{
  "arch": "unet",
  "model": "segmentation model",
  "dataset": "drawings of small networks of dots and links",
  "train_examples": 97500,
  "image_size": 48,
  "grayscale": true,
  "crop_scale_min": 0.8,
  "horizontal_flip": true,
  "rotation_deg": 5,
  "num_classes": 3,
  "norm": "batchnorm",
  "activation": "silu",
  "pixel_unshuffle": 2,
  "widths": [96, 192, 288],
  "blocks_per_level": 1,
  "block": "basic",
  "attention": false,
  "upsampling": "nearest_conv",
  "init": "orthogonal",
  "residual_init": "none",
  "optimizer": "adamw",
  "lr": 0.0039,
  "beta1": 0.9,
  "beta2": 0.98,
  "eps": 1e-08,
  "steps": 40000,
  "batch_size": 256,
  "epochs": 105.0,
  "lr_schedule": "linear",
  "final_lr_fraction": 0.05,
  "warmup_steps": 1200,
  "weight_decay": 0.07
}
Rows from block 3, named by matrix and row number. Rows with one number belong to one channel. Each number is 500 + 50 x the weight over the matrix's rms, rounded and kept within 0 to 999. All counts start at 0. Numbers have three digits each.
# convs0: first 3x3 conv (model.mid.1.convs.0.weight, 288x288x3x3), inputs 252-257, a 3x3 kernel for each
# convs1: second 3x3 conv (model.mid.1.convs.1.weight, 288x288x3x3, transposed), outputs 252-257, a 3x3 kernel for each
convs0.207:468496543520515471480499464443493495491488480490484491530461486420423466480500460556537476521451482490448498509532505513521492483462510516513553476502425499488438
convs0.208:520537631440493461469447462517525460457400495466441452472433414499474432508564441535530596483461467501435413528529556491531543456476462497585568475550538499492452
convs0.209:501469511481485427481522495474530438528500493476515464517483492454531450510524508419508542543548506414441476501523497534515472515528502500478482574532521504496446
convs0.210:509418462441578535496382448507501485555518511505565477484517500459466515474492532588514401612442448616488420525527485525503522487494483480407433573523471621555519
convs0.211:470492476530501467558544523514520509483458486489480511515502546609565508515479441565552567452459454468473442463430519459453477541519609539633608452538516362451391
convs0.212:482482459435440391511440514464503484446452447528546520501463414480511527482493465527473566485512542492507474469503509499524493487485466470505512486515504512521523
convs0.213:526551499529487492568491492521495432540491478422474497460509522421506528405455502665583498617469410521405403551499528529499498529523523487510524490532522465507498
convs0.214:467494487432440467462498475580514591619518638621603694470458482502531419511506448509529504496451517446449486519527495499504512450446460492533507500501493464445459
convs0.215:502505460493439380380445438524481568529537667562550642424466407555497467503530471495448393535442404574484506529570508491506484460470425506563548481526484413467479
convs0.216:489479478501448476479492512566512602509519546530520598525477476438529477526422440582535482566505462592514552508548509512527504500545535404475474495576491501545471
convs0.217:463522497525530569481478531498481436545548525524532487474481460448586544338390410548493540551503471507534570518533542518511584528503539388428444403556456560658441
convs0.218:416446339493463354512456420484514521498498501433431484502440413514472497552545554404438460425400425460474494307318149576530360609627437521537507532545491530566505
convs0.219:504448515518456484527495521490499488509502496518536546491490536480496474500518513464474464508517508516508525504495521493457515520469491511498491497508506514500536
convs0.220:505477522533478489545520519497480478527485470538514533490486548503489464519510509429484431469519472485519516476501538491469504536503505499493506495497497512512530
convs0.221:464513500458496479485490477504523480546536577596536581430468504484478514491507514565503451568454442615474456474494484481485513509490504487494490493529502482527493
convs0.222:482490512528498531498564538504472498514474479543552564418521547426548498384459532438407467548481502567573568504490512494503500513560549418458515459468498460494442
convs0.223:508419456542457522506462537347433392472479466419479506516505445502527428526494505364415384524541504604600569507517500527510533521537502531516556439445531413374416
convs0.224:557543554457540487514418518500514470523527491451531457464434455523512503562518521460479458499512455514466447522495519515527455476492448460520519529519499457462457
convs0.225:492470509516431481507461517515497504537507524521524509517501534474491484511538526475512508511507508536518513520454528514457525523475486541535493524525506499526506
convs0.226:514460512517466492539518531499489500513507501524538538488469532494497478505503511455479463476491481510507523511512545502472517524494505504498503503510502510496531
convs0.227:528506532551510485482541554504559524498511482517499476513472500530456474496512519446521470447520486441496447482511499492455483508496513526505516546505525514457485
convs0.228:506508507547479528587498494472478539488454503562558579512549549498529479552516484426483506546545581566620617504468443526499456610584545396429424444488445386385427
convs0.229:481487503556464437487425425567511520522478516446431491494545542551466431448537491514477532454526466483512507502523514530512528535516541479488504562544539612575535
convs0.230:454476547462515588487526602523463487486466541552520525592565591483508473445352499552571511499555477465470429401403445396420476415428493502466480505514493538524502
convs0.231:524327478500629598595391420455511498547543447483495505539479563451482520477520527512517471562485462435375414463438499448484481470535559483456451521542513464450479
convs0.232:482470495515471526466554567447438391447436348323337362549486532543446495513566562563467489432479535493468536468491566503530556481530569477455486525536462408419370
convs0.233:440465542523489512481536537472457423474466459451487455495501468493488386553568510522509417550585427583647532497504531499526535497505495424487384527557464540519481
convs0.234:506474529527472496540527529491479481519488479531514533495484548503491471511507509436472439469501467482510514487501541503471515547510520502497509502501503515510535
convs0.235:484462539516481513499505534541504492602528531535520486503499518446498495493525518488509470464487498557490488514453495552457497541480488492499442527571487468507472
convs0.236:514549592561520528527522614495527547425499513434473479519490603514511510562518467647564575564481533491469540557547513524501503523503495411499511507581533424542515
convs0.237:481502489469479517465504516487486551529537543510536542365489461461533617475423395515466459548466500545448498525534484502511527512537499613404429636362460599449505
convs0.238:509535505522516488469465483369460462451505462487505500481569503483503469450461570576549482553451525571552496542545503543526488493506504495502524533472533468482433
convs0.239:500488531489525564554551615509507494518480497542488493498484531487449461432414463483539459485546469391471413573566602558567607598603649491480472501504495522520507
convs0.240:466456599463484366525448645469471429511471480481476435503486505559509513532430441508506535493461488515492514521558563533522562512522549541517477528582500529512523
convs0.241:506476616465526600501487628500496496506448507526469497527503458510482467493486488471515450519534455467505435560591665529545630503524594486479471510516469506505473
convs0.242:474520544467511493497455492456509562541507501495469551534419410494440524538539447634530482497497477506470523476503550448475530485523546368372475449461570397476592
convs0.243:478484516483481528448488543410481520439510464445459410520477533478490500542531517599554546526510518490452524542530535531520498521526509415467462494472507392491440
convs0.244:505453503512452479522484517492493489513504493517545538480474535477500488505524518480493471502522503524522516507490516495462506519472486509505496504511506493485519
convs0.245:505451522525463498527502532491510492512507503516537549490490530470496471492510509453455460502505508508493520524511541513474536535485502516495485503505503520507544
convs0.246:434527584443547500506491487540514442471564502549521494415512563391489494441523458445428457477481494561512557529523545504489507576510529459546543478559564451515559
convs0.247:459517533467478515453568534584565564597529516608524559445477462482452442441515421417499479428489517352393432493512512509508515474451451465487494465505497477535497
convs0.248:487473550492498590484517522523496469531513489531481437452582520419505425452472545594518540526478437589466457542567556487502505472468457509504442526448417521605523
convs0.249:462512505491544537521492545578532504497457425468504460417468520416513495443441538515450478584501474586497490524533474518538469525568543462466453449490466436449497
convs0.250:544552440433534572584517426522473499489501500520484439487532538497550500463484523485452512504492421528496495575533481543478459460486512422481483467541525460538499
convs0.251:549535587528506495538460550548569503472455519380426472536501611472596490520547481505520565489533554478473526499544542511528575497489556468503445492544466445462467
convs0.252:458494524462480486503554536588531558536495463503539544644524523533498526484516507557494495492494442494507513504503549538522558508538575616568495508511436451512536
convs0.253:471511528456441539521367579410411520432539561509572484504553488505460475468494513474481509438518567431406508535554506508477512535466489579596472538540404460455541
convs0.254:508458531527466508530516539493500484522514509524539544489492538473489471493512513439445451484494503496486518522519552523485540540491509514497488497508498523502536
convs0.255:472481527484511530535536544460404473462551405478428405548560502479467524553511545568526522568478532451435499503535498483556469482523499448460436485486539432546456
convs0.256:508490570460515537543481520527550527527569580507503455552577557438479499533470535526554543463528519411454470493478511510533539534563561499511483557468510524541517
convs0.257:552473499590506539454504526465458478575538456543473457470489477544502491508555394466423417539436471562564487541546549528505553519492530558512464654495425502388464
convs1.207:530482443463407575552497535538555500510399539522427565444496549518595535509752555610555575546479503586519565514471509480499471468466489524519521481451452489454461
convs1.208:559529472467452503491549423593566698519502603483495571561620614504579587560522522488491462526485554473427484446477449487487458557547587481508494516506527509501523
convs1.209:457533496520468469478533591520567505582456548568429492599543526498598550514520426514463502510425421502486506514518548522441464560519483488508485502531487506494416
convs1.210:477469530444650519512389556541539518545473569674564643539484540616415561410545417522483550551494527584540595464522493462522465426443449499498506526509535606596585
convs1.211:530447553470553497469410354500558491572527454484468531477462384533381434480391441549505524453509523510505542521536460463534485510442599521614471518531571546501547
convs1.212:503446485418541487488511421518520505407493534552473536553495516472481460486546570561519565457493474488500518522497547487530505445461486546511513469437487511476498
convs1.213:512518555487453526503564516495488493479462489499527537484548527505569592491528532535501501552470470606544511502507499469514493497499473400468528414493527374454489
convs1.214:532511554489461513542534571447462392486561470420495369526530437530565471521525505474494467496499474516484472520500518488478499520510525521527530524517519523533558
convs1.215:510547507459441483506475471485511504471496467442437416510514424540506445587509509479523489472468509532474588528522498498552510447457505502540505507516510484474491
convs1.216:599501499492430511494565526488509510513490464490514495412518482486550391449502490443470446488539523476516473469481470451469479419434476454526471485500493484461523
convs1.217:509565605531473371523539588517526508517497519532495519582384381420523619510459458429478522552554259494462540508616609463454618541507470428424550509464567555512511
convs1.218:494467471504476478497470491465484445505490492526524514510491487533576569578580535493476506470466500475487547444456375538531438602615516443487401531539441547573476
convs1.219:489479482502480483519484485506497514501519504505516496517486504499485481504492502508499532484493529510507530502504481514496470505490478500481498490503476514515500
convs1.220:496486469512488496513521498514507514509512522502504514508479492490493480517499489503509526481504527494494523505494485513492495507511514519481486503501464523515495
convs1.221:582544521509421471505345574370565462342508493358434511426401488526391501527432440457498434445513447445503494507489458495587434418525418469526462471552477439554475
convs1.222:584474487557445501619646652477522490484540482423528520427551521449590574423513504390441493497541509480552517496526576451498532463555534340464431400519519324484506
convs1.223:567493553564504566451501601474444460465451463514479504402462471473481475441484468411420345403411459441463465527503499492446485532461514453487515423500549433468499
convs1.224:450542482437586366471541431568621521506562582545549583512408539479459503583408485532453461413489506466539500558532515509457444521451522527516487493471498557477513
convs1.225:503485497512489513534515523522492510498522516494515489480454474499485487501483524509513525487498503512515537496520493521513477529501471510489495511498505502502517
convs1.226:487468472493481488519506485516509518503514509495503490517490507499491484505498500509509533490502530505500527502494476510495480507503485512481494492501472508518509
convs1.227:540584416484528462506508549539551595591626603558607585544560473594492474401510354499501542511525615561556622494487466498500491497487505559596564511506581502533477
convs1.228:499451477532420484575536592419494451426512490353428399499478477506492451441474452455494426455514475381434423483431430518475479523470495457508431455540465407453415
convs1.229:416494497461487571523514530525503498510495452475534496500452426523551514466490482460508501523459451582570611547517451426488477469459496445534498452492464523472484
convs1.230:479491527473433504505479622522504487519501501489494477493498473505548534476484455490525497521541494425463406483512513455502504498499495491534507508522523455474482
convs1.231:446462494570617520478335369484452478516428572581567594535549514496469550399504395462489537446504547528560570475509526530549518526451440442390491467470522523551562
convs1.232:531519461503419542541461475455442477458380422438429505487529497524549473510489452545510440440478465495461403465518478546550446458539553535521443573579477471433404
convs1.233:472547517464501508487522496527491513515498494541528521564506523493442515544533526509456373568528414557464381473503481501504544479483482521447336577507434556502377
convs1.234:496484482507485502512517494517504508505511514503504506508482501492492482511499489505510528486506528500494526504491477513490488508511499516482492503507470524520503
convs1.235:543498494500498532498526580485479508455524519450494510472432444492488531486482561531519525467491461535509507457514498523500466505514476499466515488525547468486527
convs1.236:555501503501469521528585528482504478495501468511500487445530506496552492513497505507489434501539485503506487460474501476475478454492507459504461504516531494507513
convs1.237:570550639454495535533497550498450451508494532533502471407325399466508529563592488534701683483448398503502530484442392515637584428462435526504481502581532523481428
convs1.238:527531532539582538483597635559510560527470554548543562436522508369497568412577601483518540497567602524456475377482527437475457468557573460534563473582545473582562
convs1.239:548531560518492511508490537502517487496516487505510495467490469479507498445456448459491448504531484453488453544523574490478522536516562508524526501510511481496514
convs1.240:529491474386566483574454481515573491584542477514406524564490566495554570557556554485548453511530430556439408537549624462459534462497542510496477511522499467503438
convs1.241:532548609479505520495484554525503508510514518504492495499499460513505484467449430467484442490518451468484428502515523474488480465461480499519552499516545470498524
convs1.242:461430531560631569445465395460423442470528440456549532395403438533443456497451529533649607425430506503554523495362410541574520436442578451457428565620564539480562
convs1.243:518498449509471489593670432468502513483469463494476442519516486556572483501527522445493455439494462463491462510527525482515510491523508476515468493517535464507489
convs1.244:495470475503483486518498488508501521504521514502512497515489501503490483508503507508494525489494527509505523501504483515500478507499482502481491494499469513518506
convs1.245:489481482497479478523484477507489509501517496506521492516491509501483481501488497508499529486491526509506529506509489512501470513491471504477494489504476518520499
convs1.246:552518476553549456555379358445535509425521535396442436509501517498474478486592540443469459471494525435464473467523528459489475468494464395462503386504449352530499
convs1.247:522524596494539605528559544382426472450511518340434411507501420615583510495507519518561553522473464551476505522541534506455530530516518539528519494459524515483519
convs1.248:534444479531419432558517555529523508524517493458474490493539475421521398437540479548543529521478461435439461483460498466501512405414401536574508480502449409471455
convs1.249:448516560431563535528527544376442460399498519435541520502534507528531552424467513425440465533501439511469474539555473419484491491493454452493531438511536436500533
convs1.250:485490461556507419414510401507507564459508502502527612528465479523519556522491577455493477521498499491541547519515505499509485444433507463465474435475486529534628
convs1.251:467420473520485509489541552482382383529500423390508378556553490490524503508431486487421463581537480472507477548565577526514503573544491452477498533528539490489476
convs1.252:439453590481578519521493452517524490490501480458506495593513477536465526495456592450485569527513479460490425417510480413506414461430427476489509500525460491478532
convs1.253:549541569441602528444431481442550564565601459629481595467529464530450479429508529507533474427402526453468553494581508466466472558430438465489430487473469493501483
convs1.254:491477488495475484511485479512493511498512492499515494518493513504487479501487499508508531486495525510500525504497480505491465509484468502473501494501478517515503
convs1.255:462439526501397478542662478515582569543425501559510432515483515610612428467649604551588454563497487556497447520568471468546510526488543458537466561490393485460523
convs1.256:494477497509525383533435406550516540537549493583549489461454458482410475428419524505509507546506457414420380468467506477518490477470496499519507473478447436580488
convs1.257:515487509430477421585502440512449520530505525527497465502428461562521491525548517456472494471506479510570535497519493486501527461497410465472499534560548498472446